config.toml
model = "image embedding model"
hidden_act = "gelu"
batch_size = 64
Rows from block 9 of a small image embedding model, named by matrix and row number. Rows with one number within an expert belong to one neuron, the router's apart. Each number is 50 + 10 x the weight over its row's rms, rounded and kept within 0 to 99. All counts start at 0.
Before each expert's rows are labels from the 100 images, of 14976, where the router gives the expert most weight on average: "strongest on" is what is common among them. Only what is clearly more common there than usual is listed. The data: single toy objects rendered from many sides on busy backdrops.
# router: router (model.blocks.9.mlp.router.weight, 16x384, trained with AdamW), inputs 110-164
# up: expert up (model.blocks.9.mlp.up, 16x192x384), inputs 110-164
# down: expert down (model.blocks.9.mlp.down, 16x384x192, transposed), outputs 110-164

# expert 10
strongest on: metallic
router.10:70 56 45 49 47 65 58 43 48 42 73 72 41 49 25 58 56 40 44 39 25 47 46 46 51 42 47 42 48 63 62 38 41 40 46 55 52 67 50 48 61 32 61 44 39 39 53 32 31 44 60 56 57 45 48
up.0:22 48 52 54 64 34 37 59 60 49 49 63 53 49 61 52 60 35 48 44 71 56 50 36 52 53 42 53 56 41 48 40 49 46 46 27 57 59 46 44 63 49 59 57 48 45 51 46 48 52 47 57 49 45 42
down.0:26 51 49 53 54 59 53 53 53 41 66 46 38 47 60 40 68 55 25 59 42 50 49 45 46 32 55 58 42 39 61 58 67 77 43 53 35 58 59 27 49 38 57 62 45 64 65 47 64 42 54 56 58 57 31
up.1:48 49 58 56 61 53 59 45 52 41 50 44 56 52 28 61 30 54 39 48 47 37 54 58 50 45 56 35 44 46 53 52 65 54 48 46 63 51 56 50 44 57 41 46 41 81 48 33 44 45 45 54 56 43 46
down.1:59 44 52 55 53 50 50 56 48 55 33 66 55 53 59 63 51 55 48 51 47 66 60 62 56 58 52 40 51 46 59 52 45 43 70 50 38 48 21 57 47 58 60 40 49 61 52 57 58 43 58 60 43 58 66
up.2:48 51 54 52 55 33 63 09 46 61 41 25 54 56 65 60 38 76 59 44 49 51 71 48 64 56 42 53 55 57 45 59 56 55 59 48 36 51 53 54 45 52 44 43 64 54 32 52 29 49 42 43 68 55 41
down.2:53 42 59 65 55 60 54 34 52 48 53 45 53 56 51 44 61 52 65 48 46 57 63 45 60 54 47 49 55 40 49 56 47 40 49 48 45 53 39 69 55 38 22 52 42 48 42 39 48 48 40 61 42 42 38
up.3:41 59 67 43 46 41 46 54 49 51 40 52 56 45 62 50 38 53 64 54 51 54 50 47 51 73 42 43 42 54 62 47 34 50 49 42 42 55 59 50 52 58 57 57 39 45 53 53 59 43 48 38 37 39 48
down.3:60 55 62 39 41 45 56 44 61 56 56 45 26 47 57 51 29 60 50 57 61 59 47 52 47 45 29 54 58 54 54 38 60 45 50 42 64 49 51 57 55 58 36 48 53 52 44 48 45 38 34 57 41 47 44
up.4:44 52 45 45 31 47 37 49 49 53 42 58 56 42 50 60 38 32 54 43 45 42 53 53 59 60 55 48 60 42 56 52 53 54 50 41 70 48 53 45 39 54 40 59 64 49 44 61 53 57 38 61 48 29 59
down.4:53 41 57 42 47 59 54 51 48 52 59 54 46 58 47 43 64 69 69 60 66 51 56 41 63 52 48 56 40 36 47 58 49 42 49 49 67 40 53 38 61 47 53 45 65 51 54 61 48 57 49 34 55 50 25
up.5:43 62 47 46 64 44 62 33 56 35 62 53 44 53 67 62 56 43 53 54 60 60 50 51 68 38 44 58 62 44 52 38 43 47 55 55 62 41 40 53 57 56 37 58 47 36 44 65 51 40 27 58 37 54 47
down.5:48 49 47 55 48 51 45 45 54 64 50 63 51 62 41 45 33 51 42 53 50 35 58 38 47 45 60 55 58 28 43 40 55 51 51 48 44 66 56 56 52 45 60 48 43 36 50 44 47 44 37 46 42 64 41

# expert 0
strongest on: matte
router.0:46 41 41 58 44 55 53 53 43 43 36 37 42 37 66 45 49 46 49 42 59 48 41 45 48 60 65 56 50 49 54 38 46 55 38 44 38 50 37 64 47 57 35 58 65 61 56 54 66 44 52 51 32 40 50
up.0:58 39 46 54 78 60 59 68 52 52 30 50 44 43 38 48 50 61 34 67 47 44 44 47 52 61 41 42 56 47 44 68 41 49 50 59 51 60 43 43 42 32 73 51 68 41 49 43 36 55 47 52 45 54 58
down.0:70 42 55 61 62 56 46 43 53 63 38 43 53 55 50 45 46 42 49 53 51 49 58 54 60 39 61 52 44 60 46 68 52 31 54 45 63 50 28 54 60 44 65 45 73 60 60 45 64 60 41 58 69 50 51
up.1:55 57 33 51 50 49 48 59 50 39 44 37 37 66 43 56 43 50 39 63 73 43 56 60 57 46 41 27 59 60 61 36 64 55 39 55 52 44 43 41 50 44 64 66 65 49 42 69 50 48 54 51 52 48 55
down.1:45 59 53 51 41 53 55 49 56 40 37 46 50 37 56 44 63 38 47 50 34 49 30 30 47 31 55 55 56 61 50 50 41 50 52 40 48 45 58 61 59 55 42 56 45 52 51 51 41 48 69 60 49 62 38
up.2:48 50 58 66 43 57 42 52 47 56 33 51 50 61 55 44 58 48 55 49 23 61 50 36 53 56 56 58 55 45 46 50 46 62 60 51 54 33 54 54 57 55 37 44 35 60 64 48 50 38 43 52 61 63 57
down.2:39 55 28 45 45 50 40 66 47 67 73 48 56 36 46 43 40 53 61 51 66 46 36 56 45 39 47 44 55 43 28 45 44 67 62 56 55 57 63 73 53 51 55 42 52 61 55 53 46 61 58 55 44 46 49
up.3:50 41 45 46 56 42 38 32 38 87 33 69 50 62 35 37 69 53 42 64 54 52 53 47 61 32 53 34 42 47 54 39 66 50 51 51 59 63 42 48 42 50 45 51 58 59 61 58 67 48 28 54 54 50 65
down.3:76 57 62 56 58 49 61 51 47 47 62 50 50 64 42 67 56 37 58 52 66 34 45 61 45 65 31 62 46 31 58 62 59 57 47 67 58 53 43 31 50 39 53 56 42 64 69 63 49 53 57 40 29 56 60
up.4:46 49 48 65 59 46 50 42 48 58 81 57 48 32 48 52 37 50 35 62 52 62 49 51 56 56 45 47 52 50 57 47 40 52 51 55 64 54 30 35 52 37 50 63 35 70 33 57 51 41 33 52 48 56 53
down.4:47 49 57 47 50 69 49 30 39 50 47 58 55 53 43 42 54 60 60 47 43 34 40 41 43 69 54 31 58 41 68 43 38 44 60 42 53 55 75 48 54 38 48 27 55 49 47 56 52 52 63 56 50 43 50
up.5:52 58 55 50 52 55 59 48 54 49 58 56 40 46 61 50 49 50 39 54 41 55 46 58 51 47 58 43 41 50 50 47 57 49 56 55 59 52 52 52 42 58 47 49 51 53 42 71 52 30 55 56 42 38 44
down.5:56 63 49 52 43 64 55 37 36 42 50 38 55 60 54 56 56 53 57 59 38 40 54 47 48 59 43 56 48 47 48 57 65 57 46 63 53 60 41 48 40 56 60 58 52 68 58 51 53 55 61 54 47 64 43

# expert 9
strongest on: glossy
router.9:53 40 49 59 70 53 45 43 65 55 59 67 45 75 53 58 42 60 46 59 59 62 70 60 51 37 44 51 44 61 50 60 48 62 52 59 40 51 36 60 61 42 60 37 38 44 52 76 62 60 40 57 54 65 64
up.0:44 44 45 54 44 47 70 42 60 40 57 32 58 56 18 45 50 50 37 51 62 47 45 50 42 53 52 35 47 42 56 35 57 58 42 67 64 46 48 60 38 21 50 49 48 52 55 33 38 44 45 54 53 44 56
down.0:49 40 41 50 36 47 65 56 48 54 48 53 46 55 33 45 34 56 61 54 51 50 35 60 39 29 37 49 32 45 59 56 54 63 59 55 48 50 38 49 49 53 72 56 54 69 60 48 40 47 54 51 70 49 53
up.1:54 40 51 45 57 40 59 68 46 45 50 34 50 44 42 62 52 57 41 62 40 59 39 41 51 36 45 51 41 57 64 50 46 44 61 57 67 37 60 43 48 42 54 67 54 53 60 49 56 42 54 43 43 47 76
down.1:42 52 29 39 45 67 52 63 59 44 50 46 43 60 65 44 48 48 62 42 53 47 51 31 41 68 28 65 51 57 46 41 58 69 47 61 65 56 47 51 44 41 43 50 53 43 58 41 43 51 45 44 59 49 40
up.2:34 40 46 52 49 47 67 57 61 52 36 52 55 35 69 43 41 66 48 49 42 64 49 39 50 42 54 43 51 45 43 44 37 50 59 41 43 50 42 60 39 61 56 62 43 60 48 31 70 26 51 51 58 44 55
down.2:56 41 48 57 45 34 38 43 53 54 41 43 44 52 38 50 62 42 28 67 52 64 62 54 42 48 30 59 53 57 55 52 43 45 41 46 66 46 60 39 58 47 58 35 60 41 41 57 37 49 47 54 59 51 60
up.3:72 59 61 47 38 38 42 50 59 25 63 60 52 55 50 29 34 56 44 33 42 58 48 61 50 57 64 52 43 67 67 53 47 52 54 44 53 39 38 41 43 53 29 39 38 46 44 49 59 49 47 47 63 49 52
down.3:69 39 39 46 57 48 48 48 41 24 49 47 48 42 61 61 38 49 59 39 59 34 42 51 48 50 52 50 41 49 55 46 44 38 60 46 52 37 36 64 61 35 37 41 56 58 65 48 52 31 64 46 49 56 49
up.4:49 55 48 60 55 50 45 41 48 27 53 65 50 44 53 27 37 56 44 53 55 57 66 49 54 44 51 61 50 52 54 59 45 59 47 45 42 35 49 60 34 41 54 35 67 57 40 56 55 47 44 45 43 35 62
down.4:56 55 48 46 35 28 36 51 40 55 72 49 38 48 79 45 49 69 37 59 49 54 48 46 54 64 50 37 34 60 60 46 47 29 38 41 59 57 66 47 48 42 36 32 57 48 45 39 24 42 45 43 42 38 50
up.5:46 64 43 56 57 51 43 49 44 53 37 34 45 66 46 42 44 49 45 55 73 44 39 45 62 45 59 36 52 64 45 54 53 57 50 31 49 53 51 31 60 46 45 53 38 39 38 55 49 49 50 72 63 54 48
down.5:56 53 57 51 50 37 35 37 39 56 34 57 55 49 56 35 59 56 53 37 62 60 53 51 51 41 50 56 61 36 51 47 46 64 47 51 50 60 47 51 49 54 43 47 36 66 38 49 55 40 50 56 37 37 41

# expert 5
strongest on: matte
router.5:50 49 43 61 56 51 52 67 48 43 34 30 42 42 65 44 42 55 48 40 49 62 36 35 38 45 52 65 45 25 57 39 46 48 45 55 48 36 51 62 48 62 40 65 73 53 55 52 64 48 55 50 43 38 54
up.0:40 48 54 47 41 60 56 34 51 59 65 65 53 49 62 59 67 48 50 44 65 37 57 36 50 33 50 55 64 58 51 57 49 45 50 33 53 35 30 50 51 64 50 67 53 31 65 45 61 61 80 44 52 47 53
down.0:51 45 45 61 44 56 46 54 52 54 54 43 35 57 42 51 43 54 39 57 62 38 43 60 45 32 50 33 55 43 46 53 66 48 43 51 68 54 51 40 45 47 44 55 53 56 53 50 54 40 52 21 58 36 55
up.1:68 53 60 44 40 39 67 56 50 43 52 37 58 51 60 53 45 63 50 52 38 34 60 40 59 42 61 61 53 59 62 70 45 52 57 53 37 44 31 62 45 51 39 33 42 50 59 39 60 41 53 44 53 57 57
down.1:32 49 64 55 39 48 44 51 45 25 48 71 51 41 53 60 39 50 35 54 40 62 47 29 29 60 47 49 49 46 41 49 56 34 48 39 49 42 37 47 41 27 55 58 44 46 33 41 50 59 61 36 59 61 42
up.2:57 46 76 45 46 47 42 47 54 56 53 43 41 56 45 44 46 45 38 65 54 62 51 42 63 51 60 39 40 59 42 43 27 37 57 55 46 67 45 41 59 45 41 59 46 49 65 31 59 63 54 54 39 73 53
down.2:58 53 39 49 46 60 20 40 52 58 62 48 55 51 58 55 37 48 50 41 44 33 50 48 67 43 57 38 40 47 42 46 66 48 30 55 78 51 38 67 49 60 59 46 66 47 37 55 56 52 48 45 61 43 58
up.3:53 44 54 45 61 48 48 35 65 53 48 40 46 40 50 53 60 53 33 58 22 33 53 52 52 58 60 53 45 66 49 55 52 24 52 59 56 56 50 59 47 38 50 49 39 44 44 37 39 47 48 49 45 25 56
down.3:39 40 63 46 29 54 41 42 45 67 49 73 53 58 49 58 41 41 59 51 58 32 57 66 44 38 45 47 42 58 52 38 51 63 58 62 56 47 57 52 74 45 36 55 47 68 57 50 45 46 30 42 42 35 47
up.4:50 54 61 58 52 54 59 74 53 46 38 38 48 52 70 53 55 55 48 45 83 38 43 47 51 49 41 31 61 50 38 59 45 60 50 47 38 51 53 45 48 67 58 44 38 44 59 37 32 56 55 38 37 47 53
down.4:44 64 38 59 41 59 45 46 55 63 62 62 22 51 40 37 55 56 46 54 43 49 69 45 52 42 46 59 52 59 39 57 44 60 36 40 52 39 68 52 47 63 57 60 34 34 60 56 51 55 42 61 50 63 29
up.5:43 47 62 48 65 35 48 21 38 59 31 65 50 31 36 31 57 57 26 57 33 48 62 52 59 38 44 50 60 50 45 36 61 40 43 51 44 42 54 43 31 57 57 46 60 41 57 46 61 54 55 44 33 40 63
down.5:56 44 57 43 44 55 42 56 49 39 45 37 48 53 56 53 64 50 63 51 64 40 35 54 45 46 42 42 46 58 59 40 59 70 58 50 58 40 54 44 51 68 51 56 48 63 49 53 52 44 26 65 60 41 53